Rows from block 6, named by matrix and row number. Rows with one number belong to one neuron. Each number is 500 + 40 x the weight over the matrix's rms, rounded and kept within 0 to 999. All counts start at 0. Numbers have three digits each.
# fc1: MLP up (model.blocks.6.mlp.fc1.weight, 384x128), inputs 0-127
# fc2: MLP down (model.blocks.6.mlp.fc2.weight, 128x384, transposed), outputs 0-127
fc1.244:463525520444551489484514489533458535510525514474525514466484465531521481497483473471564566481486507528464467476445495497529499410445485553501522530546464529485536518499521490492539499491462497529515528511508519525519465490458443511525512502517517481508549488510512481531475470484496482547501519458480521471539512508480511487502532453477505469465488463526500521467555496527529467485497
fc2.244:536508501491464523501463503457460503504496510510506535476530499457544486525519476495550445522508495515491460537540536534445567473515532529478547488512488507519499512471538520539517526466531451488482487462510553448479564510514493529505443476481503532557436525456488517482526479511522516523521523486525527488521465473508505523477490559539476464537511502545481475504509528531499500503543
fc1.245:512555472544516556508511473504551545502479524459502570522462537554494494483522454472535472562512534474543534445547551523534466551430524479471521466517494497458469535459489520503457428483463555528499481496522483455486462520449487465480534495512557491580492452594513463541507509484486489492477521527555441498511481466512524512513522532426471475471488468467495526479525494505561511545437
fc2.245:463425503533519473464484475478468503526438523448490476499528461449453545485494450476447508509498518459500501510502429508478529471482486493537516446439498524492577528522442515507458495487495541501461554483491461482505528499514489538572428500523498491521527520454490522518500471505537582523492542500443480536469516514463469537452550503490519478510507481574514455487483495496465458499468
fc1.246:458492501552528526521529495519536467423453542536540513537443476511474494612456450512539539537514508486523361446459493503504539538499467503521473565494537441473497423468447535537479485439575503422514606436522483495472551545547557492534491513475509473551466516541551463471479584591530417420548491471589544481516479478451491564477525515485516479547547479492422521457451401473508518506560
fc2.246:470493533524554512561448496535526482512515498533546465484541524565482463474481513397435527543468470453501548461477421494467569550493502485563453515517500521582527492503540504495471466563436548471556521516545452527526491531474450553520552467508431525479467489434495478463485533460529449533545508520506511509517496508471515564542527520538466552518471483529485487549543511448526488501425
fc1.247:495475556531489430504499388517465421553474455423406478498431436498455530528508507547494472539448418491504443420501483535493550438511463508462498487455509491577587536510435499479511423487460476499474485567455507508453429497435442470480496444560470553474491471490459559586487532485471512574495552502476487524482570504500543593538514429608512519539507515491520485510510571392514536522522
fc2.247:492527525525470509467471474505431523523474496444554575504493577589448493573469508463488597537506501457548522546497543611529487476474559498547455501534539518473553519580451555535521571454512452443522457507489442474521490475420473528521530455521488527472502579527534539518516441473571563501517404456443487512510498497512558499526531477486448507429452486446465481533536500444443533470490
fc1.248:561491529494482438440478498588536470608535488470438496441554519526491522540496525437468483486490488516557488503467462508474506480467489503473477464478497519518508534487539557603581525484540527522585567474424463490446472489470450511538468445567477464490504578591463606532508421452438510517457415528575480576494525499548578504553432432543488477535440454478491483538489488491468478457491
fc2.248:507467574480480524535468518453540524522529517534465497579433468510499420462536508562490456528507544504436481500452516458514478488448541529478489555487504509525475554551437523507442480480481554544539517551504481560562517585537483509433545515579502545576504490469529529506477557526494574516517535571524487559523487473479462476539509535476496522522511539457541525578591480461468568503471
fc1.249:500548502562475491412466462527565505577501502516515479449507539493508456516537524479477491470495507475561570437452490490495468471453505527435469468549466485478479528515467502473466503510438487503513529575518601534537505544463516445483460516490462498438490465506456470514514458543548539531476514556550466444481544493546517493572456515504532475495531475434462490463467471508515442429597
fc2.249:508488498507568485510439544564472513470488474448473540481465481489504537466523445496485480489493536516466480516573426546470501520494520461469532408500485513495562548419525525440486534483462501518436436509538462388510489518517499482508505523562490475540437541499482537508529546532514486468524518484420485464537513443555475573532532527534476448499447480511463513497548478457537512596512
fc1.250:544538526503505470527506457579488432575533563492521560469455484534418523520578469526469490536440479533505526516409479524541485552517504439536512477535442492508518483526527444465442540559475432514472501511491499453438499603453502487472533522458446494400502475557476428536449486511468435496522516475544506499438493481588562518529470516545450539472509539527450447512536463488534564452500
fc2.250:492539524510485458561520550524566453507526508474505473467481509476451441465615476472563524555463487445522426554443444570477462488517485558468566482575470550547480467517496512502498542540546446550481447528521480484536510426446518501485445481567496432508498559489523404536411554493496465503526505527520520509538451505545489550528483482516451472448499493614475527486487519499512494444475
fc1.251:456565481550430486559509574444569511455470497461513607491527581513469507534565517573520526511462472513523492499566434545471496520468417511432494490484490560513560512459479516501545522552462496560475497486449548619513572481475428518549517499490532520485506570513511518570470452475488569553548457505557513501510466478555492425490453515505455457485498525468503486471514532524486566508468
fc2.251:498468544440408524540544544468467407517561521452491445486441525477598425504537452548478518557575470417507504580484467447426517510488551531586501542474512469456500501513486483460503503497504567489528512513542455489486470552532461562599456491478464519424451474490463529527512545532536431544527424538496492502533502457426479485514463471523559466529470496501480464482438478484582489505499
fc1.252:529487492510480462488519470514513496569432515477499499442495505487491495488529467500503536503454468483479501470526522508499537406425513457468511547548440468460462492487527489549485517549511553462551521525521542488486514470449460489475491536474425518461549555497496509535484538462572539511507544489525521460465516520532545461489460500526537495503506460460515471492527454536467518471503
fc2.252:579482500426541509523474493482534522489523511490477509445510486485486500550474489545457460507503504507520530515513457448543519516546510557435479471535474513487464513512533475516481527446466505487509434509479458531518470525513447470531446561481509539524449575513451549425457490538524483504497550461405491465500486505467506470509468518489552423535513418474481469461513500398467488535548
fc1.254:483421419440582465451524489482522489451512553513543535488482505470506473563546465513530512460533490412543496485454547458562572490542494451489516434502503546550446520441540387501462482466456477490466484434560466569541515506500500481534548488425522480462466548550548507558541494465511485529519512463560496496555461487472471493431472520490497429472452473544486616544541480417514475552515
fc2.254:473564598509549536560564504513450518490499504458579463474556460436516555504477543466536431554476493511461510551462527431493582485568476541557512496522532486437593558465441540487423527550582491535537396505435504496451489479521460468543438491460467474468535466519465531500457471558523528479569495561505553494525477467491442500462452442521442551496457496534506546537481514651497518476487
fc1.255:522518424469534503570460470527426478489525525571396512508530509550564534513490443432495505539534521510482548505487513511461512541561496490460574491480553441503534475540420475495516433533458511509496524434500533520492551439442521509540463520516448579433498515565485507583458528448559531510452481582449565469551549513539534538580526468434442514481519442444460530486459563509495420415520
fc2.255:518518447519461513466491508551478504460528460571502518522446446442551538437464497466490480523513519480488503518439475506535467518552475503438536475519386474492497460511512462528538472469482530499509470520560529471490503498499476563500526479540521518440533547508545510483557488563474536511565580491482490477491443563512548554575538474510480453475520492505545502434549507559499560452570
fc1.256:471490547466450555598535514483495476546473448472485504494454436433509452551546512604457453463592522529462527582511450554545398516443518537568583576531543555409622580415417497546549518474554539405485543403519468475467592489481499492456465429439443452461563515486488364562545437485547580522527469506573557473488515586473508488462413470482434534585477454470509538470468570513453535493409
fc2.256:480585527427534470543437434458445444495503533408516432536430509500512495433477484456546464534562526559479493552448465466490527548512556497489433552511562448553490441560485453442509505523481527551541426437432501521532484535499478498558501544532463535421497552412540510492504495576430512534500534531477532594508507519424515566491538545569488505487551608557513506545516469518503605487561
fc1.257:554504466503512520476533448561522539487444500470433489501523483508523498459447555473464480431509406471511442510540485392553436557512539532493522496582619466443454474459510456470548523438539506418439464538520482521473462518492509476493479526559509558523503514422530587475493548441594539443513480457529567556486457520471467581429532532549508556460509461473536491503470441530487471531543
fc2.257:477544484502468512537578478451448464479520473590501467506448541508500534552541503559515510468499545455529486489474483595423514493555607452500510433509492467545510466515420516561484448476460463476508475594488415481540500508472545492567496504564529464501499547512451442482624498443493524467431537510488470460531554457403486539506525527584478428496528533532471460534532433561492527490483
fc1.258:461525508499481499531527528543482539504507515443587456511489472510510492505516489503444518486509499514496521497479556497512492526581486497515470497557551502539516472483532473463560454519459510484485495450504563536519567559488512463532476481463512473504444463552503488507533470485418504535461472493523543472513514484572533560477483452569491447521547541528485552445490523540551418489534
fc2.258:469450545527504537508473529444508532536469502553540507542601462498521541565485531535526507514528429527455465505462530464506514501502525493441499409553528527494475494520557488446469469485514480444509518507418496465504536520475495509517544462546518538498539533478484536521491487517477521495500490486444479477504489450475512417534527508544472501540528482504447477475451533485483543503556
fc1.259:482520484461563474478481497543491570524492525500455526510479478517489451536500544474460556556489464451496529476464472477517460468487446409501395473491540440462530503512526462519522538473481519487488432451527494446500489511446520508511532507542531413522430484516516465509464543536547580453522565538499488495439538461493507549522481500555559516542513492427458447488464476490527532518469
fc2.259:578457522531552434481436538546457481489517528473528467516549503486495541495516404474512503475526474440503573483532512437553464495509511487464494558509498544555458488518504496544489465523467514499479481518512551504542555447527470469491483498463526572485537455609521549473518502539478495475526486458516509532556493546512482514544525441474471557510498558494523534472509435533558478518517
fc1.260:536522540603502563474522514530465471427515566529426451465560432463567495519481472481537489552548541396415518457503492527494444544572469518498454435558541577437467525498533452510586425473433502526528509454542442473532493482441412452508517504562521492460555529486441554558473587377568511546520496522512520493463508578575468494427548411474423537483477537483449458491469481544557406474441
fc2.260:442389515492412476457606524482464549526523524491495462520454418492420449448587465503576443455481440513585519501408551530493486540498447460478595582470528505540484548481498539482575478465544560457484571455584622427513466490480455560493503436526554577446521456521561543473501465527510527510537505432408450554451485472491479484614531472509477412537588513439545563397448591595501478509501
fc1.261:458514490437497531580604479495479510535511565453473377507526438467440481426433522419534436500518542504541490506455536461578449494569494599523444591500462488616466422477545523526505516469491430553509455501500499417544391447452487473475510564580467470409485462484520491494414572435432473525488452438534575581504559573564479504453473513521437438584579523477508507513511530563476524430525
fc2.261:517453535489532516548455477478481476458443563486461479491426505513472509453461515495456577503475469482562450534619495541483477559558497455562532506525586517497514502527448557451472519495439565506556487445430446491530387507542584489577448518518429487509487519526562451471443509506473608565464441490446440527501577509452516534502429478517527490483458602502516468576490553480473490539467
fc1.262:462553567529501396522473471484508521479527563495483548423500511477539442515528539500391447493481502550495521535530404575445513506509521577488486507500502532454540487537476461504510523580609473453507518547476522509425454469558553464618493525499479424493501557533447566461522459455499523494510502450531496566457462442437584516602483548563470432437558538459476474482453474548488438542527
fc2.262:555431551490477442483508456565493541563477503501492419562562444484514456520479520509539564530485486445491554441490530571501501513457557436490512460501494529508455486493544503541544467552477555482498499441438466514451473491485501512498446491536536448463518490627569592524517464460533492462538465446505451558503498520464482429452514416481504585530521553447571483479516553503523541470392
fc1.263:525463473478589469519503492548535516542464466462523425452527524523581492442476502520470510479559468511481433593473521529539560462404493512458488482528462476424486505465532506463508557462483529506547508539502452531531490485535528468460551517414467461456543492506529493470505526446504526536532536550498456519509559535490533537475514472434504467517486504512471476508538495456511519522465
fc2.263:479529494514536511500458519448518497498505478468502502489486523467476501435498512480520495520570485487503507523454436521490505466528510481489547472549502504460575520546526502465500483543465537501524509476470489516465466561546492458532469508512560499502482498485521579476470536512542505526519494543511520562513558548462552512480479485538542521494554497516490451516514491513423532561414
fc1.264:444431519535539552436534448465498521454517482480472534482438459465496472531528527509400521507511382478447544606494485478522542506459462495400456508516517549483521566527484457501494452477492461436457422508496597535563481593463492503452441528498490473506487534525534508463496592475542505476508464411630501560523464568470485461523511513508566546531466502499441453492449480463502449422520
fc2.264:547528559497549538476487510462515567576532515577487483554462474455454531540531454572440520508517532484532491517502504499486472474449522493560492475440484444566546425432520434479547442547517559506463576494519480485575547516482472611497503491553449460535529415505491439455481508461470510517499453446466528476467557463536524474566528464491513477488531506462465534518484500510522519547536
fc1.265:561527452535543516541504451586533565517516531435521476517445460459453520569481441510545484497479498514520442585500499480525435439563486524517503472478447451428533496471451525541484528474519502491534481554512411543464502517468495487497450490497592485554440454494432485527483477451497530551468541461550522579497533421431569546497496601495473474514469511441465513516492515480479461473472
fc2.265:471467511563480479525531483528509538423503443540458526500533424537488504507485530481509426573510484470490537544535503507520529527469491504525523485453462481519459537436507587540435432489523478498404455520539511494501505439484485492442540506446450568512559521479461465490541560513494487513512498480454438499499520546455512499479496504570544486548501496521467527457486550568471513552471
fc1.266:521519554501487521490533484533496468545490520485486503424521552499478521523449574466512547521537495473528550477539504491479491503525491474407535543452523497460505534533558430537474469545462498456555484436456515539446564440544459465434496534488520506455509555488445473513576550444448456505448544565551496485493472523413568486554567474493438502502563486514476489462514461520520511514459
fc2.266:474432406526460504523484537575549537451520494491470521555453520483559474551524502464549509498404424548464508570628444520516504472477507573494521500458516523473510422510497472477516455450471547482455559534486552513424467534505399541510508494478514518454487461482399542495478524516502548446593553446512505446447486493566449523504517551549544499535548457516519511506509547510478468539519
fc1.267:513480550431539504429536548495521514461542521442410424458478514538480548487545495474552502529404400416563507441465447390548555543524448499481441382409563510539350522562599591547579516539489460514459574526551509464529525518488578471440472448511539512457447509518531535521524565531497542431576449543553574469485553449469471538477450469527497487432588434448470412611503494452496503451581
fc2.267:468431521472381557568460409468474490563577558503437561452546553497487516418524470431429466547545492455488494493526470543485477503625539568657519530517463482561539478507453548484477531515464552501541425476450513471507480548535479456497505608439519475417475531574407479518470467479506519552466440509489466508504504478420424476578426511487560466600469546500470519526454424492638380525427
fc1.268:502489556510485496512464523484500550501530539433469497505502450464498430459540449510510506500547499526476580444539534449531465550502483478420418544461476498480503460473507527499450499582503540553501469523537508501499499534481541464480470505519536448527520559547493480537514491489503516468485514460472434537483539492509495470499508520497532466459494476499471485482440494558566496496444
fc2.268:467521571482503446475522533474456541539572510515532508508544514490528445500495465500509505487486451466504490523506479535490477464480441551532519476487470497530489527541454510548519500456529558514493456507534485496506517555527471501495493475488473505456531469514522513452563443494499516526488460483460501476466506523535542430475487456520481526520484487546545476512457533532449465471428
fc1.269:473456450476510519525447521520463552498497482450465595440464459528499475484496452559493473447478490402500443464515539550552489455479498493494497466536477465502481496469574516521487504503576494467552457485504559539493554540491459451444484538458500469461617450495537492535510473523466488505453483521481478474456541529460473480546589500486458563455541456494480497511501500476510475447506
fc2.269:410498508545530529469486476439509540562583568520516503538549514513531411443500572528469464502494505489532545451470421567471513523535530518472546545499448437473422467446506445435457469516509481503488531445501551529530432505548528493471537515470557487587534456478503550428457430475458462491439528541495552559535492467477534542433532516601519500540466472538494452522498555484561533458433